A small image-text matching model, trained from scratch.
Training: muon at rate 0.012, 8100 steps, batches of 256.
Data: trained on single toy objects rendered from many sides on busy backdrops, 101725 training examples.
Rows from block 5 of the image encoder of a small image-text matching model, named by matrix and row number. Rows with one number within an expert belong to one neuron, the router's apart. Each number is 128 + 32 x the weight over its row's rms, rounded and kept within 0 to 255. All counts start at 0. Numbers have three digits each. After the name is the row's rms in percent of the matrix's.
After each expert's rows are labels from the 100 images, of 14848, where the router gives the expert most weight on average: "colour at peak" is the nearest of a few named colours to the mean colour under the peak. Only what is clearly more common there than usual is listed. The data: single toy objects rendered from many sides on busy backdrops. In brackets: how many of the 100.
# router: router (encoder.blocks.5.mlp.router.weight, 16x192, trained with AdamW), inputs 0-191
# up: expert up (encoder.blocks.5.mlp.up, 16x192x192), inputs 0-191
# down: expert down (encoder.blocks.5.mlp.down, 16x192x192, transposed), outputs 0-191

# expert 14
router.14 105:119126142128135116121164113131178089083086164058138122131154153150111140120119147119127160241180142196124166188103110114136152166161080182203134103086100056078122095137108087093150210158135123163129103090073159072151109070086156128129147119162212204145090120144201127070117126177170129077122121138116154135108081123159131143132101103125110170118065132132137121103129120134117169142144103092152169150154078140144104137158107121132133076163160173154117128126122122149155129122117105156135116128134124095153132150114142170116121180118119121142215103117146173194163162138141156129
up.0 080:076094157124150125094147103171188105169099078156123188080134077173096148069173097141191102161142134135112163199133109104111026131151105127155108130148130098145181192131135135155095149134192137183113137169177144088104129109183053084095132110126118119138157042165103194112103090085138098127083164130148118105108147191132133140154144163147127094114125173132144160166152095153143100145182153107146137134177111158075101162146094192179128128133119129091123128125131132113112145137170125167132102116138149146120153162102099123184154137119127147153104208127119086145125171172130115192
down.0 085:121137137116134167154173101123060107118056153145102173159115110126129126112092166110066090140126111157136118154135181107069107094086110150190074083117150101181157121129152134091149134151139087125043158116126092095160128160132134122077097098143066091070127173090195096109150062089124100144156107161150147168073149125120097177124112161102186093174128132138100107108146103200127163109197151125081117140162123080166108110135155132131130179129101161118101127124165129058130105109173130132144108122136125129139131127176097118115146073149117062113088133171174107143211148148133084058
up.1 090:144133171130123125127145139120142144105108112092175208173209076141136144144166149112133116087126161132133062125191123158098171163069160117125106128158138166152110183123182155154132181152117140167078083103083177142184117103126129126137142103130125122146197201105112129086127125072170147137112121119108160092111147071120096124101129149111190088137134147157135127140210122165061147131140138143166115180169128171109114100105182106102100179054171092091106085107155086109103115197138124118206107102154100149106122114120082080120152151135129169138137118141100093084174150105098183096
down.1 097:122128101169096109143135154069107152094128081136116119173170213157108108085056149105181081095176156127170159115191075118125108140143102140099097138093115157208129115107112160103116159168120096107129110156195163154163111156084154175103143165155185084093126121102109159163117138142078177100159154108089099070151128124146148119154147148096151105185172125086133168143140096099106165050153108152097158077102123138156207108145113102115107131125115061200149087097129109163118165182149145115101162088108123122125130122147145124077136155143169116190099137170156136098149130093147128062
up.2 102:182143058124108128119173111086140110136123168150131192227112143170132128172176213149135119176121110195163101186158117157148087132124073125178087147141092064113114130133109134109128133169163082091116153142097110061120149138114119185114116139139146145092175118171173098119184111083088137153093159124146119140144111145093158098125120114111140131111139170051088155122072109129085189146114102113174150167081099085154062142107128119156088193172159073131122136133116173139113088103094145139129127112102098119084169169128124165132114142086099123126150142106155208175104158152146149155
down.2 103:072114082157157106163145130111135100136077166118134125175168143129141132143138105148143181139122116082105136069102070001096107158156105140134185182148091111130074075120088112206131192064152125153085117125140146117127073142102132108156159153138092100101101133138111133154188133145105129151181136178103122158120137098112131129159162077127133133150094124116124103126130172167161123146183133100107098126108114113188151146130145136146057105124081179095153094136075089190158158091149183119163125134100138137187099103073049099114131126167112124153089163120097107127137143068128178080
up.3 093:127101139119125115150126155121103145136139091116149093093115160101103155136159141151155128172138138076097145119172125128125106168140171134113136061151114139078172142154101091116156086132133080116130112138091127108094111109127131159137075174067119143169138150156096064149137136088154143166109085100106090151148113189062118173136092133153129055159136089090156107124134082176159198194152196127159080151129157091151159148138105122150058096095071120152106086129131155170145141168159102151118122109109102113102162050050137146078174063133176155143195167107122096133069149104155139210
down.3 094:128144081096094140118183122073127128149123133076107134116126109098164132132134153110094132120165102147190119147099057141078114127108128125124152154085089074132141088128167174112099081140176113145103100146136163089110085099122076111117124087116108133107116128146158111138185135190139173122087093174037160189137110094158081157120076140090085116074107093131076146109098137147136066161138098157092158116067074097132113147124135181138145067151056143103150113182099130087108142200155172114133148162090138158111045163155126189126140128132146080153094151101132152108153092190177107141
colour at peak: black (31)

# expert 12
router.12 106:094153094153118146118097144124089067113098101161125155122083083099123110090107107134104111123113102113158140113184101086140099144123132108157148160133119182112133143059122207141131159158144133170145145190193102138166139040128149096163134205121116149104168172103118127060130136161169140139153202178164155129161071134085173069088091152176096128143125095071143167142119150125174142172087165158145135171182225181132136098164129108137135172129120126144181175163128152123123145083125119150087131132132153143110115121130111134137127091148147122136111109164073090102124172067105057080
up.0 104:127098096145099093187144173156159135165136125103139105112096121138115175132140117154127109113116162089156143139198044151115125114151147167134113086123150114127143128106180106126150154170106074067108168133096175212216107170126104177175150098142156124141142160228178153111144182179132170143128111156117120097096161113136138188105118069092101093109149162139199189105116129113077114105158110140071122195197125136092114094079141083085157136122131121109122159135158166092151095111135164134102090109184094124105127176105150073139130116148170131120116082156152095138119137094101173146
down.0 104:137183125152072071093158165156117076093110117058097081134116126134086154104138120178117145119205147159190143157078110115124138134087107146097100112146073106086088145199174122157130157110131137090169122164134158140124181117104111182068101104093155184101175119137078133099120096119168203096048157135167143128147178079131096097144105117163096147116129185111114139130121142061143163158102089177153143159143150193100133162151142153130126111092115139123148138098143127176105144104146113099185075159141134119153167187121086096091168107095114137094132140108085160065107062128122140108
up.1 101:082142122104085087122178135089144099120172077160123202166121103149156149126153134170168140118157114139099027125166121172137103114116129187088146168128087151131181138142147116185131134122178150183126190172140182129104146202178137131103160134102081172110110110092135117079095120137099174117112074161149195161091121177165109098134130084142151119087145173167130131081160162142124192049096126138192111102158125105097113143149141117161138096161095145124143144142107117179149121093131098122138071112150072212129167134142178126094158097148092148142154134149106139093112144069116163106
down.1 099:074113087152096132131103126157147127135156102187120123164112128191117152125121106187112142073173128135097093108122112124092132144109083084089107092167160111077152095157097153156190161107122220143165133114145080090165148133136140144172018117119051117147145102146115112063127114092113108078129108174145087045079141065134149134153097131139145119084104108145093130133110149114062086118125117127076119164142079112076116134099040124125178104083193120071080135188154157132103120090153143162092092145137152084131088126134141160117143158105117090125110146121117098136159159112114098142
up.2 103:138136130140136142121157134160121122047144119115112141122176108157112107155107165149214127151120141077071134179161135131171131168158123099101175146085080150181132148183081136187099119078175126139134144151149154134040083055123106128126133117120157147150143144134092108129113116118128031133110104126109098143143105086140127156088113182180115129061151127163112171130155177121078112083144202105104137108143101110126118149157126159131128156080084178074135139138101035139091117105092156113107175118187117178183105105121116138068155119087075060111091134165127090138083140117124130128
down.2 099:149112123109052172185110166106156079134076147101195135117107143112160185096078069108155127139108125090070181155101100061132158140110153134139179080129125123138166108176109162157117164157111144189131101135116160122170123155106138147125120143178104096114128125132163133135089099126094152116162078101147150064135060203164124186122079158156159161182144141191146091082102103108114183148160093198133158158104133177121151113106141129141120104160102108153138164091111121106114176148113156078105145132062132156071142112091097116154133133194076108166139154074175123168095153119098109147
up.3 097:102115128108152120111155145155099208152156095081139105127106091117110186098132146078139106104115107107166108158146087118123108207163151154135109110085061106098122118114141140143160138131154125077114180131076097122127173131096104140135106149136074173139165062146060135090093106159153123160082164075114128134079099065176158139160114073126154184184140165080181147086153106102142151148097163140174122164124113128130130107070092120105122105124110172139086110094135098159132077120103149158147130144170210143121089158153172159066063112154119136095126091119126097104135166050140209141
down.3 095:131099138106107148102132109164108113086132125071073180121066128064178148133107136097185080153109100152139090137070139146188114099193142099147114093156161166090125126179211107102090117116137092112147141187106079131141190078128089154149136097137133091133134146082148122091190155111153110168128107110149076209137113130117170157139117106174123157107123169095099093154141132102143115104077129139119161076100099183101147095110133162103145135142145143158149118157102135047137131174114122113141077184177173147081159148200106123076086165105121132136130147125124064131100114110140218120
colour at peak: brown (57)

# expert 5
router.5 094:105185082155075129109129118122160108209161126126130099145074136159112093117083132121103158077147122083078107051102181172113131091103150110123162118113100126101121129118105084132081073134131037135094102114135135158151081133168094110122134142133137158087132103114049162173142092140148128134124119106114125106085186169151030139131160183169159103137123190089160056067122174102139198089099108109168142116115089073110106120152126121166156108099115184133105094159197200123131162123147137164126133126137133177084144075128145103115136113150120095152118129142131110098130093171119178134
up.0 097:086081119175201098160096139152178067138109160154121120165145115156104138096168183136106160131158079099118142114186191166163172107155115148150092131143120126113136121116092068117095099085087102136075124110152146135128033168130103091131097137169199121094160120158134095098075106142171173127136092105125118077086155117155171148097111156090077155174113113130119156101135165147118130106165106139150175115161140096143136188144038120108129130123150156140138127144082126183192118118175137184151148131140119108204057145103080129127129075129137155128117096096132196081144096137097179135
down.0 110:146147130138153107184123092142157167152109085159103116160142126140077142082074128108136115153169168115155134137146191173093141103202121115091219132118146104171129102141134158139181130121152129116125125168161096163122129060080122102078143157132145149141134157132113213139159086104109072155080129106147137080166155141133092157168150154112158120109146084163158153068148084123150079148079162100166140146065151123192099131103119117128098115107043090150169159118083137094144114093151074123120160089175133153092064173094133087136125147103145060108153107189141116061144154128183120099
up.1 103:156139062099129135158145056129166127206151094098160141117065093121175133120112115131129126060132097097155122069149113195073125148133184120085161085124101125136085099136122173145092126117092110101155069185139134126097148073130051157115095089157101147113102092054111110134168150176063144147151139144131149074151149150141099100176146126111085090112120091078121138120107156154127078102170117138103081129125093108155171139148154095091147154165082103082158132166139090096069092137112137144114111161184113154124117065123123145096102102129104140089109161119121021134088125132082157129
down.1 111:153084107115078127143112127107168136101107091120123115123126082206146103100145073161090147112133120147104114110119187174074084095131170160113155093133081109158129124106155121104127141128056108140134144121107137083164190145122193134219114114155096203144121137173043145118125144129122147091152130154115139110079118089176145188098107078097117121128104108070134082130103172140108083116128130117075162079190110097140156185080157162127086104129160119102137119110112096146136119193126071165167141129115151146194151105111182129092129098097200055139124133188102113134095114169098120100
up.2 100:166165057127152152079137083120131150186114111201152132152042101102124183083147119134039141140161129103152163093148103097159133153109167092157128090183035191153138109096117079117117205173119104078084123171200122139144125119116120175209148113139125141136103119100125129170151113084106115118107052149118126080150112099137119102121095099159173082150103070097128099126137107106103120123080113152140102109113106124135104115086187150113183097132097125109113129139108090158140076092085094168154152137126180146116119167083137090093103100142140143101068130111119140097106130137079112153
down.2 103:149134135142124135162135210118125164114164132131122059109187137116114144124146111123190121124132129141102086077135177176110108128131092113120123091133091147179191111108138135096156090148138162151086218136146125124100126113132159155108141105134169115091089130121144129153127076120146102059124177165140146103093144126156126187187109130146174151152159118141117117146064073087138149067129176117162085027174083189182166115095114104086141130099099110124161149155106134101111150126077131168116113159149099193202150118132153113134117174141152093126123160155118140175152083169066038164
up.3 100:138103192115174135083063094125125164127150107102118108119128132134122151109134151175159101127138066097180161136139093164168152136150181104215174106126062144114137118149169130073133129100126156197094165105078142085103111106113143076141155165117107166120074141142092202188139107153099109115130121145114121139174151152120091133142118145118166170126192161186101174109145166183150149188116131191159096150147131167113132111093149075139171124111119126152173150137164194134067124129133049143092181074168141152122178131120113106163110183129165150135144169103171185087140142110162122107
down.3 103:116141104101166146130164143138088096190102062100154130163131177137146180161124127121151141142157106121104090085132093120095145084104139121100063077161116150112157145117076204100129120140109116134070138145089131076109123148140120118156046150147138220124138120137133048154141122098076162162164110141083137126039082101136090122124119127160137144105076124131063131112180144077112182159128146152146173063062125137139130139188136171089116155127125110135150098107090105135073078113113147175151135086142167089178188108110107158124176123155110160087150109100150199127101104118121143176
colour at peak: black (42)

# expert 7
router.7 107:115127138108073192117153102164079160102117110112119150084105100105125116144133106097136129184135155116147081167097166100068062117114123062149180066081151155126130179142150154108089091176155175113099159122073155140138083117151081128168154127119145073110146103089062134159146056093138067120142162083143170101151088114095129128164112098078089192141138091130158164153120173087159124162085125117086070157107142151134150173102102122104122110092155095129136121053035132100105114127160146105128149117132123098126178189142121084133091110134126160135147088110145140095086125182051119144
up.0 111:089133107093139120086162121154130153141120146126099155086131143205090158111149115142123099148088151090147090127130110138118135108149108171131145135174096117116111038143130167172175130122117082185095169112141150132121222186057180099111106111178136099151162173145146155118096093127176145100072106109162108079169115109098161096092064128140169168200074067106108109155120125151151157172149186088148112072149141165194132131139163165102162142097112128125144114133109133110140106131142188053156144176187124104125109128188113113120090106139161110109145155192153104119055137089137141138
down.0 112:120155169119127101172197105146119077146076138114110098084159108125118104166119060122140165098127178111107143105143104171112129094084135127113100109181114170089093182096104127116168121128156148090119135118133097106187164120137077109093114177173155194161056120144116148118120130168186198125100152126103100038129118092100167132118123135160100153133077116065108159104111099115133078163105118160147140127177148146156125127182172228163185094085197094151189134129137111076124212161138156106139119081121159133144110127152135190085127141120117122163091115137114131174158146138124134093
up.1 089:158106094072122133126112128109161120170113158099148116111130088143132130146152162176140147140133194102138175141073115117135167078126127137115161106161134101154151122135125156141130139081183108113126133126130112115177039122100094125085099087083147190139154166127147114103175169160173112137099198114154129103098150114113161108119133162128110154143097145109091150164058074155128109166124173077048092203134222106157092136072112133144134156105130147128106081100107105077126082114149119105071158075141153116089112163103139107085113175171147172157227119126059163112177156166121097109
down.1 096:093104165146126155130173170137107120179195166143135121090136084110123031099119139085089159114167148099071113111190127174146114135102109130060118185121105165132145135128102134139105141175090103137189137123107134130130158086133147155104102165123061150121062112138131145120100098087105145138135163200132087109141171012129125155152155100130099076125108140118128156122113119088069173122121111146198065106076192091172167078122146172143167108142143125136116133161129114162100114137185163115170109133101168153130182160129122084120106127130102130107091159108091099087131070165137067109
up.2 105:089131098148116190134132145086122132088095137143139069139104088172137112149114113126156108065160058149120101142169158167154132195073132100155144100143106181177040145143154127093130142174126135129136156144146113128080123168128120101117179106077149095137142116092134117137148199119116108214202123171053142160056134118101096092113154141083116144102105158121108135128141113144100144154154092116109162142111166135073167124121146134194161161145102144102040114122129095142128192109116135086113113120110036164144147170142110139134063143119109134105160113167153067114136126192146105070
down.2 106:165135094120066151133196091167189144151133082118179080142112150123069124112121103102147124149162144146142149078098121205151164057118119160125127181112122121140143143107149090124040099062112115166094127090096118070101144147171143187083103134149147116150154166112131103128125130097134150150118192113092122141145104062098113179120122127083106125154135085125146144105124107215131177159193149170089161116127182107067150129112182127153202165080114073052145139167101092158116116107112165135137118142167133124113076176136124110151113148125108089152141127071160124087148116127144120180
up.3 102:094133142161072154119149131103144103158080142149139133139142146063117090165146091129151157090072145157135151139134133160122128156107155153112092079113160140064140111107203136105131127134173131158128147132197070071110145128104125130111082123106138125236063149105148131105072088147165094180133203044078100092216100164119163162106136177136098080121142114108175113170122121152131105100112112147135052113073137191106172161162158127140112142093107175112169140141124104124129174069132141111137101151052115074154164159084142126154144143118138107112126119141098131099126124103148188119
down.3 095:092119136093156115146102135099132167117117183135170096150101088088131136122103192140203062131145238120153078166082092165157168147168143160132107129090155137137206153084115117154157175051147169088122144160220099132166117130215153140077101092082110115158141108090131146119133088086093114139123139183129125104123125082152179162123184066135163112133133131053123133146141112093124099115088101126151153114154123142107118140148164113120159142161108115108186116125089137180146107154154112116193090140083141156133148125140158124097114093117139093129129124112164163160106158129149131044
colour at peak: green (27)

# expert 4
router.4 111:146139155157128204167087102154118148125164208112130129132107092107149171178151123109140116179140132123150183096088156163142144115142097118096096157155156109155149168151143131175176154089077106154156108097121083174135107060141110169163099088105151137150128117066046130104122108125094147070158120107160151122150082143111184134134123179115147151103144159147131147056135177117127080153147084174064139092112134107099142129120111088064114127132077149104140097074088068155187074087160143142163114101109121148188177168121138088110125131136188141131163123107106190069099073138178138113
up.0 093:121140084153161122126124151189120096156149123164114200114135134155123088071078124145090102106098122148108087149179080132124109138156160076174112109090117187170184152139097164140090147139209095115136121168149113129123083147121105107095073171161113144117129094107160131093096162148149104121135147214138129140079158174127155112168116085065125049112129146086210158171104106157092103192077185184138070111118114128121145103150060120160114110114142187154126152129155057127144094094084150118127108122106077124096144102082121136141123101093115118130092096129117189127133134064078141115
down.0 098:082092165098101124126110101134113216108178109141142107166118140130100160143145119107100119118088071220147114166114185153092052137123168145097109151125095124119113135139127085139149129157123064145109159078120078161116164097103158139040134130111108155211193177213090128135114177138123082143099123157119120116139074125116132093129141128104120099091140134122149098077147160157141163030131120131098108100105126138102122093106138111187154113177087153161155178098092096105165169109158095106185107063156123146128110080148145135126153086132156115104094152132131122153168105164146135050
up.1 110:099129097099112083097149145149122135173146166081081160141129156058138132136129104076100101158117112186117103044182065134076084176106129126146118133129134079050148102121079143085124157103182140105134130080135142112138052141095188130189153130140179205142162116121099112139112098157048094074124132107157121186121176120172147193130136075147137179123146126093143118096123098083127103109130138164069129126074102103112109103136183095074147142149165103102137105126077162134169154085117115110187089119106156127150126106141151140130121079099108166107142149139061078137101133116099162140
down.1 105:090120139123230154146123116134097148131118107150178136136170131130106151169113175158001118158111139072116085120092129094114126122178118146124127127099089148129119084124147107108162141114152137132086071153137166054162133153097111111106116121105109172086126115104120079138141138137070039155151108129092125136150178082080223153095085146127202107068180139172101203180087124112174135135114127155103114109182175107118151107090118062147122138170166098104167130110117140108166151096156112101104149119101109133076110110110128142159144125095137152097135147116102133134160101182096160081
up.2 099:136097050129132108113100156143118120174090069170143162142135152171133135130112089179160150115109100159112118164125134119184163133103138110135117101101104132108141109129117164111189154085066129066115085087127091130067152109161100112141173114194161102160148145135104118131151163084150136100033089093148110077116152142110104142156127175165142086115093101113113104170123125133112084220102174171151170097163103098166146143111138054098160071124182106118125168154081109142143140120121105105098112152094142063063097176087148149154116116174133137165094128110174078176163194108080108138
down.2 102:097083115157067151141107138080109095121073137069126118162055085119149149108219100164159150145171143111108131149117171170105132138142128150097077143136050126111099104153101131141167157174109105106111121177122138109168139107130120087155078197084118120202131093139148120179149118128131096153119122100128086140132131137196159054139109132136139103166115130144089154117074123064119097076138114148125123106145097077128109149152181136111108163066150158142118138099166141149113182061114134208122146157133155086078145108132132199126121184163152155159163170096089141091077101157188102128
up.3 084:132058118154136180133161136145149095103136087143100149125175129173115203114143129162081170119112133120071114124193097117165113162138153146175116162138108106164163130089089110149178206153117077120145108145081103201125130116087110112123110091093133136104150091100153126135124104175123132190119121116104141109144071123148127145164122047170028091182077163174041124133124085133137180103117096129106125179098159144134182163162146087101111091102120140094160148092104136138190167094080131126148158158180095145084133140127135090104134139167143113156173185109174114175148112121102159146
down.3 091:103084132136162118085093127133135165124097149113133134101168184140122122126131124149121153128157157206095137085095170142102158132161137121112157159086070182122127151113093125182160169146104134124183117088105094087154130132085156127109156081121091161125087113082161118090071093114102145162143133127095117108101104207126082057109139082163151127145124069135079119163128129139119144084128098109089133121136143145142155142149140083154131072103124094084063065052184136118054124132122190141111114115113091221187081146144160171087102174134050106091132166156114149112154093150144092090
colour at peak: green (40)

# expert 2
router.2 094:131132135127104154123143106101071108070120172070079134147166148103118077081125161146076167120161131114159152150075153129140109149186129115170083139107191105084103122133080088140129180163163092101143159127158154159062143086139093108125112172097136068122121112174140091125126113092168128071152199116074162178121166110120206125132152051141105176084117117166094120086145141137163143130146142141147066171137084141171142100152108116100079039052145132115154127142073134136132128132110144097140145140082155106187084140148090115096131160116151093127143071085135099142191171132100128126
up.0 100:122141104135141093154164175151104122112118171124155119113149140157164105151137053162122118136089071104104083131173136116141090137100162147106138166104132117098089145112123122143151086080169137179122120160160123132122178170135173131099116121140088116110179077165097113114107146094167086089195170174137087127175121175087203062121114076135133110149170115155121145122136152154163177148220151146159149160094122112132152166138137169195139156130116180115090121110118107069107098114105150164167123141081105196112185063135047111106109123068102145120105138177078130161080093181176146102
down.0 100:140159089133081155132107106156133178138066109114153098140130147059109233146177147126156160137077127153095119132091112142145083146138178064080140162124168138147123094129123089067137128095147175100139175155167138126140144053119115090081126079137079102177161151164098162138145122123113158081103085143054146125077095114145046123132130124125111150094133137181140150143174184136116106124112171121150121205078072125127117142110110111175083093079179124140176152156132128138144163151091124168145119135143147131204087182130188116075100102117107137141086139113155088140100121180102139104
up.1 097:123108157106105127068101086120077146138165050049095119209128097113131146164099090097167108090096094078172166135107182176178068083151120097138152191134150146155127164109103107099123155147156114144116098146085140118108108132116185114134113123161111162118100122152157141084204082145120139153054110078121156118147167134158157128134102118192147104183156133149143140165108158074110141094176108187128150173164115144127088139126144110207128177128050111119120122177141130131160123148103147110181114096093069158114099130126153089170146182137167140177164119077172151142123141110138143089
down.1 098:154149111102090108101128132172166112081110142128134126109177150223143126070132159105079069103134137124128118135135123135154127129095134164082043034127129094144166136083118166105131163097165087086108152137129155155139145150071187092097146111118130181167158093104116081143084149129124101186108145160148143103078098182154135118093091099138085180132163120155148132090192103142104163139091144087083158116064104091147046176086139102095111095150121133127201163088157129121078115144129179153100124106156136093114107153127106137134112099113139124090061091183127109169180162102109120092
up.2 098:107140114166174167137125142127154175105144125103091164154149156106141105138099159103144230166087152096162137123130074111102126125039099135197117144162040099123132142113112118119181173121140066133106121118141041125146116155143093152091127132199133148158156132128087147137098092055108142122202138120073144167128098105123100165136123127125135170173141149111138101122169113129123123136117134123158089132139109114049131098089096127185101129061153170093195083121087117131110140108157148161095145063108147092151169081142124082146091160106118076162210153107147122150129160143098173156
down.2 104:139076119104130056167097104119176115138139128140129083112071065082100080135066162126109122145165219104151104144179088105104172170174158133141124178144161163131164171113082140120133134130142104109167116127099155206166151151176135170138096143068063165163179114135148162105164133115139098111124101096111118140084131091167058162150138143135154103073160156124092100121101127147154120148153137114125051100196146192130171116121112133127148119120069097119144056169172130187098142146084099091173125127117168184122154176081133135127091123137125134100137180121110107112086144122171106156
up.3 099:153129082110103088127100135136084136113146075103085121166176100090163129102136151153128186137130106130113140104060094069140136147158134112107178064121128155101113048150106146128112082152085103193131155190138159087129154141147138154127131136109121172089153137117154109143115107116072161141170198142184095173109126182157052119122038138089098117122069136162178172147086088094120119106172080093119090106176093144080111081141172149081104115102095115163170106164152099134140138155087107126077113123193100138114095122134160105119114156130097092093180076147101167110173105136100170103
down.3 103:175086085153133165144131082125116171130175164067043178095104167096093146139152125161104146124158167110163154078186208148145150148128139137088093152096136114122136154120158138143131147160098168133106177104042140173133132116078119189164128107148110142104161135103162094083135138085089088187123062111109065083199187107112101156066197139197136157158154088100127179105143090137167096143122136093118098122091152150136130116136123090183166124138154095151150122150131150095141101131107094146120137128148092112155077136078176109138123106132120163167091131121143081127091151102160160073
colour at peak: black (32)

# expert 6
router.6 100:164114192152121135147190165132101167098125103178178152194165111158130133152104060155139123163108092173125121140143115185144190179116143172157118165105122134097164089122112103151130084113134157102137112136104126142132134153117193095185121097079110168116114111086181159130128113158118087120163107108143141165136149112133156150169158056157124103105114186147133181198159079216130155068123115105058100185101181131117102163142116130082082104150131113157192075154136162111128111146099108155087143126047172118112107130114120147166096096142164161102110129127154118140075070074129158161
up.0 101:117106118126083104124114166171116125148120142148104086133048097135120118160167138124085116101166138232092099162088077146146124133176158136153138156101091107165071054124163110096165121168111119121158143144117095073176149116130150138140147137116205099076106170144199178122188131189109152103131107136110149175130208135164177139067114170122137154127066112125096101159114153131107160121115129135146114141196094117135114088066126166161162098145063133147177143166142126100106156150121127096140168140198129080133178139135087175122135102166138113103106168139081092132146141111127056158
down.0 102:149095147154138162123196072154161122101131112111095141111146138124143149148090133149175096109132053127182160135149116175128152113113141122137109069125121130180143097131160146145066143102180128096079172186174129099076098133175123132105161073136102054112184156115108190091100071079081151128117145101098139092152101147106129077196115170100152117100164112081117162150116091131128126120121154110127141141094082131171152129085139094181158177156091136122195094183171114060149214177098074139092155089144147151083137110125124159152129093076108085104140077149110122155141168118139152098
up.1 098:167147180090170122117138075086116171046121112153064150148069161159148143086202103153177193179136074174106120136114045146149143144174130160120140147103108144124165123104124083154145085112105152137143143080144214103089126084141097184103048080160126107185098098115110123133124088071145124125138134139133127049119126077150137165135124085116143105104112127158110182099078119070150182138122128132124131139145114154171153147161188133146092167127120108138129100127129173115143188072145159107141111159124145100164122192143125114069101111112121114089059158090147134148129142145128127163
down.1 096:091195116120109102146161092104153150086130136084118115151113084144111125162128076078164103190156193136147117074112122143075112143118150116145164181127142145102146116062149134147166099124139095111177108133161125158149156144153162112108103121124180152156162164155076118177136135118135107086184202135127084127140113121104110163141153144108150098155129100125077129186112102104127120190059180100140151085114156121145111170060130129168188168178100095125111119189116162129165147111068153157158159103109136139161121133155184100145088108127073143120151099080111179201170174085087211172
up.2 098:164140124159206108101113133065199137131096139104121121132158130132192107115131095147171160116102160125148174127067161085134080156128116147178142133140168169115183159105150139080167137105155122160156119151059124154143066156126140192190105144123078141095158091129185122121115119168144079202138095189190146083113116123128074116138121102150114102089138096186115140160080087140182058164114123162136104099121117118121207109174190154144097125171154121180082101130115170098151138129166107170111110117091131102098086136091132129075179135141092157138114132111061147115125135089102153145
down.2 103:116155151193140136080113117140118124124106131142095085094136116111131168125162143131132186138084148116144135153161123111154107098116121152137017138128099166132140157044185199141156121095121114174125096137104155147171141148124115101118187111172129130165108095122173083215089137108113112102153126122095114135103149159139103148095123099071143120152130153169112091159140103151169164219133152094199112080166125081167108174143136099085114129123120179103079095154132142145170148146189083111088179146132128141087188180137204100169137119110082162088117075106117116118077143070151156107
up.3 101:121132159125068134155166134124149094152117122128127127149143131130116120122162117094088159170065140147132099120101167103125125109179095148072126067143169175137137172147142181132092109105129107101104117061109144139171086123163185045049097100153123110109169173165145172088186152122134135126069077104164137083148086101123094190132120087136105136101090126106076113122064136054167182153117116148146135129093159131155116138128119146118104155075093104137113183145108116138141112127085090088140143157093161195158041085134172152202151106126087134097140110091141165120111089120189072097
down.3 097:115124155141151119142097116114158112161120124107177179141130168161135121118156119124094119087114191031142120109081068079134060096124169148119135102090091150153099077159081120132098108152109144123121122057155117092119093113142138142203140105084138093065150148204114124111088133168094115153169148145129130195092132179136116069098134164133138122174139130199064070121115121188129129138130111188144143091117129136093060063178106149150116154107103122086107154139112145148144135154125085110093132090095046140126116104158179096162122192106118080067136136109066147150144131118146167140
colour at peak: purple (45)